config.toml
train_examples = 195000
image_size = 40
horizontal_flip = false
qk_norm = true
experts_per_token = 2
nesterov = true
batch_size = 128
warmup_steps = 1490
Rows from block 8 of a small image classifier, named by matrix and row number. Rows with one number within an expert belong to one neuron, the router's apart. Each number is 128 + 24 x the weight over its row's rms, rounded and kept within 0 to 255. All counts start at 0.
After each expert's rows are labels from the 100 images, of 14976, where the router gives the expert most weight on average: "top examples" is what is common among them; "colour at peak" is the nearest of a few named colours to the mean colour under the peak. Only what is clearly more common there than usual is listed. The data: rendered scenes of coloured solids on a plain floor. In brackets: how many of the 100.
# router: router (model.blocks.8.mlp.router.weight, 32x192, trained with AdamW), inputs 144-191
# up: expert up (model.blocks.8.mlp.up, 32x192x192), inputs 144-191
# down: expert down (model.blocks.8.mlp.down, 32x192x192, transposed), outputs 144-191

# expert 11
router.11 [115 123 126 154 133 153 150 154  75 148 155 117 129 147 164 114 125 140 159 135 112 141 139 113 138 167 110 129 126  96  96  92 122 119 186  98 150 119 200  87 128 113 107 141 103 125 117 144]
up.12 [146 148 147 121 130 144 129 150 136 120 136 167 126 104 123 126 127 177  95  95 163 151 147  99 143 132 114 109 109 108 105  78 134 113 156 167 115 126 124 139 158 102 135 176 115 160 142  93]
down.12 [ 98 164  73 129 156 145 128 130 171 129 170 169 149 147 119 130 113 101  92  91  79 147 110 124 130  96 160 116 115 154 142 136 141 132 113 140 121 174 150 124 105 108 126 137 136 135 134  60]
up.13 [124 110 112 106 147 112 126 111 116 168 104  82 153  99 149 121 137 109 114 148 150 137 134  99 113  84 152  78 128 153  99 135 131 167 143  68 144 118 125 131 167 147 134 123 103 131 120 158]
down.13 [127 108 102 152 143 132 104 188 134 139 126  99 136 129 114 137 123 180 175 150 143 106 117 144 187 107 140 142 100 141 118 102 181 167 145 150 116 162 148 143 124 103 156 157 122 120  96 120]
up.14 [160 145 159 101  91 135 130 100 161 113 109 110  54 134 146 127 115 108 173 137 125 130 145 124  95 116 102 127 170 132 126  85  67 109 125 154 158 109 137 158 163 124 145  95 116 174 120 141]
down.14 [ 98 106 130 131 155 121 115 110 101 152 122 124 153 141 117 145 118 178 109 102 124  94 129 127 158 141  77 147  97 126 130 166 123  96 129 144  95  95  97 147 147 151 115 169 117 116 129 128]
top examples: count: five (68); cylinder (29)
colour at peak: brown (41)

# expert 2
router.2 [114 131 114  88 155 138 135 146 151 103  96 121 174 133 127 103 149 146  99 153 132 122 118 140  94 167 110 143 110 145 142 136 117 149 145 114 170 109  70  98 139 120 109 113 167 159 104 131]
up.0 [ 91 133 154 123 144 135 104 124 117 127  68  93 171 133 147 155 139 131 160  90 126 159 126 132 162 108 113 153 126 141 146 141 151 126  88 110 116 165 108 142 155 134 120  72 132 128 136 152]
down.0 [159 150 135 172 154 151 131 124 158 138 111  75 112  92 153 108 125 145 113 127 102 103 136 134 178 113 113 138 160 163 105 151 102 127  93 173 131 108 138 105 117  95 120 169  94 158 146  66]
up.1 [109 110  87 155 131 127 136 147 139 104 157 115 129 126 162 143 131 121 154 121 129 157 138 124 121 133  93  71 105  94 134 124 119 165 123 188 136 121 132  96 135  87 138 126  99 149 167 100]
down.1 [128 126 119 108 139 151 116 134 140 117 157 118  91 113 116 107 127 126 167 107  96 187 111 128 122  82 115 132 113 140 116 128 130 119 155 134 173 134  86 108 106 121 131 159 127 118 131  63]
up.2 [128 106 190 160 127 119 138 130 138 135 138 144 135  97 122 139 115 129 111 140 147  79 165 143 152  91 176 117 118 135 150 121 129 118 135 138 103 140 124 156 118 129 130  94 129  93 118 153]
down.2 [126 152 161 166 125 141 130 144 138 111 117 118 113 142 154 136 168 165 105 130 117 152 160 127 131 113 116 141 112 148 109 176 159 129 193 160 143 136 158 124  95  84 129 107 109 105 104 105]
top examples: count: one (63)
colour at peak: pink (45)

# expert 7
router.7 [158 114 144  98 139 135 146 123 131 105 114 160 109 137 127 147 101 167 104 128 109 163 138 115 144 119 127 112 142 148 155 114  87 123 152 146 133 108 154 149 111 146 142 184 141 109 134 148]
up.0 [109 151 171 154 145 113  95  89 117 129 141 123 108 133 146 107 113 145 101 175 166 132 154 149 120 125 161 141 159 139  95 134  94 120 122 153 112 147  92 181 133 137 142 104 122 145 142 109]
down.0 [101 157 108 123 134 130 174 158 128  80 155 123 175 114 185  97 162 127  85 157  92 150 165 134 144 113 142 118 146 137 124 133 145 153  85 160 134 149 149 129 163 137 133 154 121 167 126 132]
up.1 [170 157 121 127 141 118 103 139 138 105 114 133 133 126 107 161 185  92 153 124  94 107 109 116 129 117 142 111 133 123 111  81  86 131 136 130 114 129 187 105 108 131 134 165 156 113 102  76]
down.1 [117 158 108  96 139 139  92 116 135 141 123 127 153 141 168 134  80 128 144  88  86 125 127  85 121 117 139 146 132 112 135 126 120 101 133 153 154 113 106 123 156 141 149 168 116 153 135 144]
up.2 [153 189 117 146 112 134 147 105  88  95 134  82 158 102 118 160 125 109 107 136 153 148 120 149 132  97  74 119 119 123 135 136 196 132 130 156 123 152 178 132  83 127 128  63 117 163 117 114]
down.2 [ 94 123 191  83 162 121 120  80 120 146 103 150 128 117 149 113 124 132 109 117 123 130 138 152 131 160 129 149 129 128 109  99 115 160 162 103 111 160 133 158 145 119 129 168 138 131 132 118]
top examples: brown object (59); red object (54); pink object (52); count: five (52)
colour at peak: brown (39)

# expert 26
router.26 [138 114 130 139 113 104 125 118 101 114 119 121 146 110 173 103 116 130 142 103 114 131 165 136 135 137 104 116 157 115 144 109 135 176 103 164 123 127 129 135 178 158 104 124 134  88 123 145]
up.0 [119 137 141  93  91 132  98 126 160 125  81 110 133 122 115 119 157 159 129 151 141 104 106 115 135 107 161 163 122 148  86 118  93 157 125 151 133 186 109 122 165 158 130 123 104  81 133 141]
down.0 [136  76 130 129 111 146 108 116 106 133 139 144 142 119 120 119 119 144  74 110 103 181 120  97  73 109 144  75 167  82 139 157 135 105 163 137 143 117 106 150 167 117  97 127 105 140 115 142]
up.1 [127 133 104 139  96 161 159 120 145 122 117 125 115 154 116 166 114 121 119 134 150 111 171 102 158 122 112 146 141  96 127 163 123 162 135 132 144 121 120 183  82  95 125 129 141 111 115 128]
down.1 [123 143 156 150 114 104 143 126 129 162 127 173 130 125 126 175  88  88 145 115 143 136  71 139  84 110 151 116 145 121 121  72 145 100 166 111  85 110 114 104 139 144 154 142 128 146 113 144]
up.2 [117 111 163  97 117 128 125 119 110 116 201 101 121 120 116  66 157 102 127 142 143 154 112 131 166 117 190 149 148 121 128  89 156 115 103 128 139 114 178 121  82 147 149 116 139 152 150 139]
down.2 [109 148 146  98 145 148 109  84  99 129 119 135  95  94 132 142 130 139  81  90 141 124 141 126 106 113 142 142 121 133 144  99 145 141 122 185 157 111  60 138 177 144 152 141 141 144 128 124]
top examples: orange object (79); red object (62); its colour: orange (45); count: five (44)
colour at peak: brown (26)

# expert 18
router.18 [109  98 122 173 100 158 102 138 150 143 141 104 115 139 112 122  70 127  61 136 124 155 123 148 141  93 112 157 123 146 143 141 136 140 117 146 129 113  73 133 117 159 135 101 128 101 155 102]
up.0 [149 130 128 140  89  90 117 100 152 156  96 152 124 152 112 143 138 147 141 131  92 139 108 122 117 161 108 126 114  70 167 121 156 112 119  91 144 153 134 132 117 122  92 162 149 103 121 123]
down.0 [150 145 123  92 152 139 128 159 128  97 158 134 147 142 160 132 127  95 171 161 125 146 129 128  87 146 112 165 138 133 111 164 104 105 106 181  97 137 164 125 124  99 142 102 144 188 161 114]
up.1 [129 147 103  99 118  73 146 150  83 138 103 150 120 149 114  90 151 101 164 135 104 133 117 125 126 111 104 137 135 104 170 138 116 112 143 119 125 107 133  94 127 140 144 124  90 137 102 136]
down.1 [130 113 115 138 142 142 138  90 139 124 145 110 102 141 135 124 114 141 119 127 114 114 112 111  97 127  98 148 130 160 120 116 100  97 140 105 125  90 118 137 152  86 127 110 180 133 137  93]
up.2 [124 144 123 171  90 129 140  87 150  79 143  93 116 131 124 129 120 112 172 113 114 136 125 166 148 115 104 104 150  78 131 152 174 123 138 136 138 153 133 126 144 153 119 163 127 120  95  95]
down.2 [ 67 142 129 135 115 131 143 126 111 137 134  92 127 101 130 128 103 151 128 114 149 137 169 130  98  93 162 125 120 106 122 126 156 139 131 121  94 128  94 113 122 101 149 125 109 168 167 122]
top examples: white object (89); its colour: white (69)
colour at peak: white (25)

# expert 8
router.8 [153 111 135 128 111 135 128 112 106 129 109 176 177 137 122 115 162 127 159 105 127 139 101  90 120  75 127 130 142 148 122 136 141  97 134 142 140 130 169 165 140 130 145 180 148 183 168 101]
up.0 [156 113 185 148 132  90 129 140 167 105 118 112 107 124 136 138 137 147 162 152 101 112 122 144 114  74  98 169 120 157  83 158 141 128 109 148  94 147 150 117 112 137 127 105 128 112 131 149]
down.0 [121 126 141 131 189 108 137 161 115 132 120 137 121 145 149 139 102 126 145 168 100 149 107  70 108 122 136 129  78 146 118 129 140 116 141 134 137 122 118 116 108 100 137 117  95  76 131 160]
up.1 [110 101 122 143 119 137 110 150 145 103 148 122 121 133 110 124 163  83 145  98 113  99 135 162  82 169 136 133 122 142  99 114 157 174 124  69 154 162 124 100 128 143 183 105 135 125 130  94]
down.1 [136 163 121 103 132 152 120 150 139  99 120 109 144 137 129 200 128 123 132  94  70 108 109 112 169 126  67 170 121 139 165 113 140 107 131 158 125 109 122 142 108 134 147 154 122 104 172 102]
up.2 [128 150 124 108 150 150 107 161  77 142 104 113 115  87 154 100 137 135 169 138 127 107 104  88 149 138  95  78 166 117 131 100 150 157  85 100 125 125 127 166 129 150 124 132 166 136 152 111]
down.2 [134  98 147 104 151 161 124 166 113 157 114 122 142 126 121  91 103 141 115  71 110 125 113 144 150 164 155 133 117 108 133 136  74 118 145 138 139 141  89 131 167 117 118 154 161 135 119 148]
top examples: count: one (79)
colour at peak: pink (36)

# expert 28
router.28 [127 129  97 126 122 138 161 169 166 138 145 117 130 139 105 115  83 131 126 126  62 131 135 114 147 180 122 149 136 135 157 137 152 132 108 104 104 153 126 182 125 126 150 113 129 125 166 138]
up.0 [148 145 105 144 144 126  95 121 124 146  95 120 150 110 127 101 137 142 120 120 173  95 165 114 115 145 151 138 166 151 146 162 164 129 130 126 130 160 131 120 135 165 126 147 138  94 114 149]
down.0 [ 95 135 119 119  89 112 122 143 146 148 127 135 141  88 101 188 103 109 134 150 165 140 112 140 127 140 118 109 120 104  99 113 159 141 149 124 122 103 208 117 141 142 133 100 138 145 135 193]
up.1 [ 80 129 114 113 129 130  94 130  91 132 119  99  84  89 147 159 174 122 138 124 140  88 129 143 127 108 100 124 128  69 117 148 127 124 108 167 122 111 161 104 108 121 142 124 105 111 163 166]
down.1 [126 165 159 173 136 137 115 141 187 108 151 133 175  72  84 169 128 125 127 158 129 135 151 105 159 124 126 135 124 140 165 141 143 102 121 140 149 132 107 123 106 134 112 140 121 127 133 112]
up.2 [121 152 126 120 121 130 115 158 146 142 106 139 111 155 113 132 136 155 149 140 184 135 123 165 110 136 136 128 112 107 131 121 131  93 126 136 109 191 133 121 133 145 145 122 113  96 196 136]
down.2 [151 153 147 115 155 146 134 117  77  94 111 119 124 168 143 142 101 113 135 149  67 123  76 100 186 145 150 141 159 101 123  92 134 178 106 134 154 107 109 113 139 112 102 100  99 101 120 158]
top examples: yellow object (93); count: five (67); green object (54); its colour: yellow (42)
colour at peak: brown (40)

# expert 23
router.23 [ 64 129 101 106 155  94 114 170 139 111 126 106 135 140 114  84 121 121 127 132 151 104  85 174  98 140 138 111 120 191 114 148 139 151 122 115 158 116 147 119 114 147  97 112 104 124 148  90]
up.0 [101 129 112  97 137 107 152 145 142 127  97 122 150 150 134 158  98 129 112  68  97 126  94 155 115  81 139 134 130 115 118 119 137 136 101  90 111 139 135 138 149 126 149 121 123  71 120 162]
down.0 [169 181 142 149 121 152 155  90 124 104 180  90 141 126  86 118 121 111 179 131 113 127  98 158 180 162 121 111 161 121  83 147 134 127 152 157 135 133 142 133 104 161 110  89 147 121 132 135]
up.1 [119 124 115 141  95 110 112 151  99 168 123 124 132 162 116  89  91 129 144 109  92 107 155 114 128  91 131 141 139 147 137 164  98 102 156 123 125 161 168 117 133 117 165 109 110 142 148 156]
down.1 [142 117 135 162 148 100 115 137 134 143 150 166 102 119  74 192 123 110 135 116 130 139 149 130 134 101  97  88 119 126 114  85 118 128 116 125  93  96 104 151 125 129 104 128 124 109 179 171]
up.2 [135 109 160 143  96 105 146 147 120 137 127 129 137 131  98 121 104 140 131 140 109 113 135  98 110 112 122 162 133 137 172 144 136 124 112 142 151  77 122 147 124 167 126 115 143 125 130 117]
down.2 [ 64 104 106 117 109 134  99 128 131 151  86 130 109 141 122 161 127 125 133 153 123 145 155 153 144 112 173 126 142 102 110 117  94 115 150 174  78 109 112 116 143 157 134 117 108 151 123 107]
top examples: brown object (71)
colour at peak: brown (49)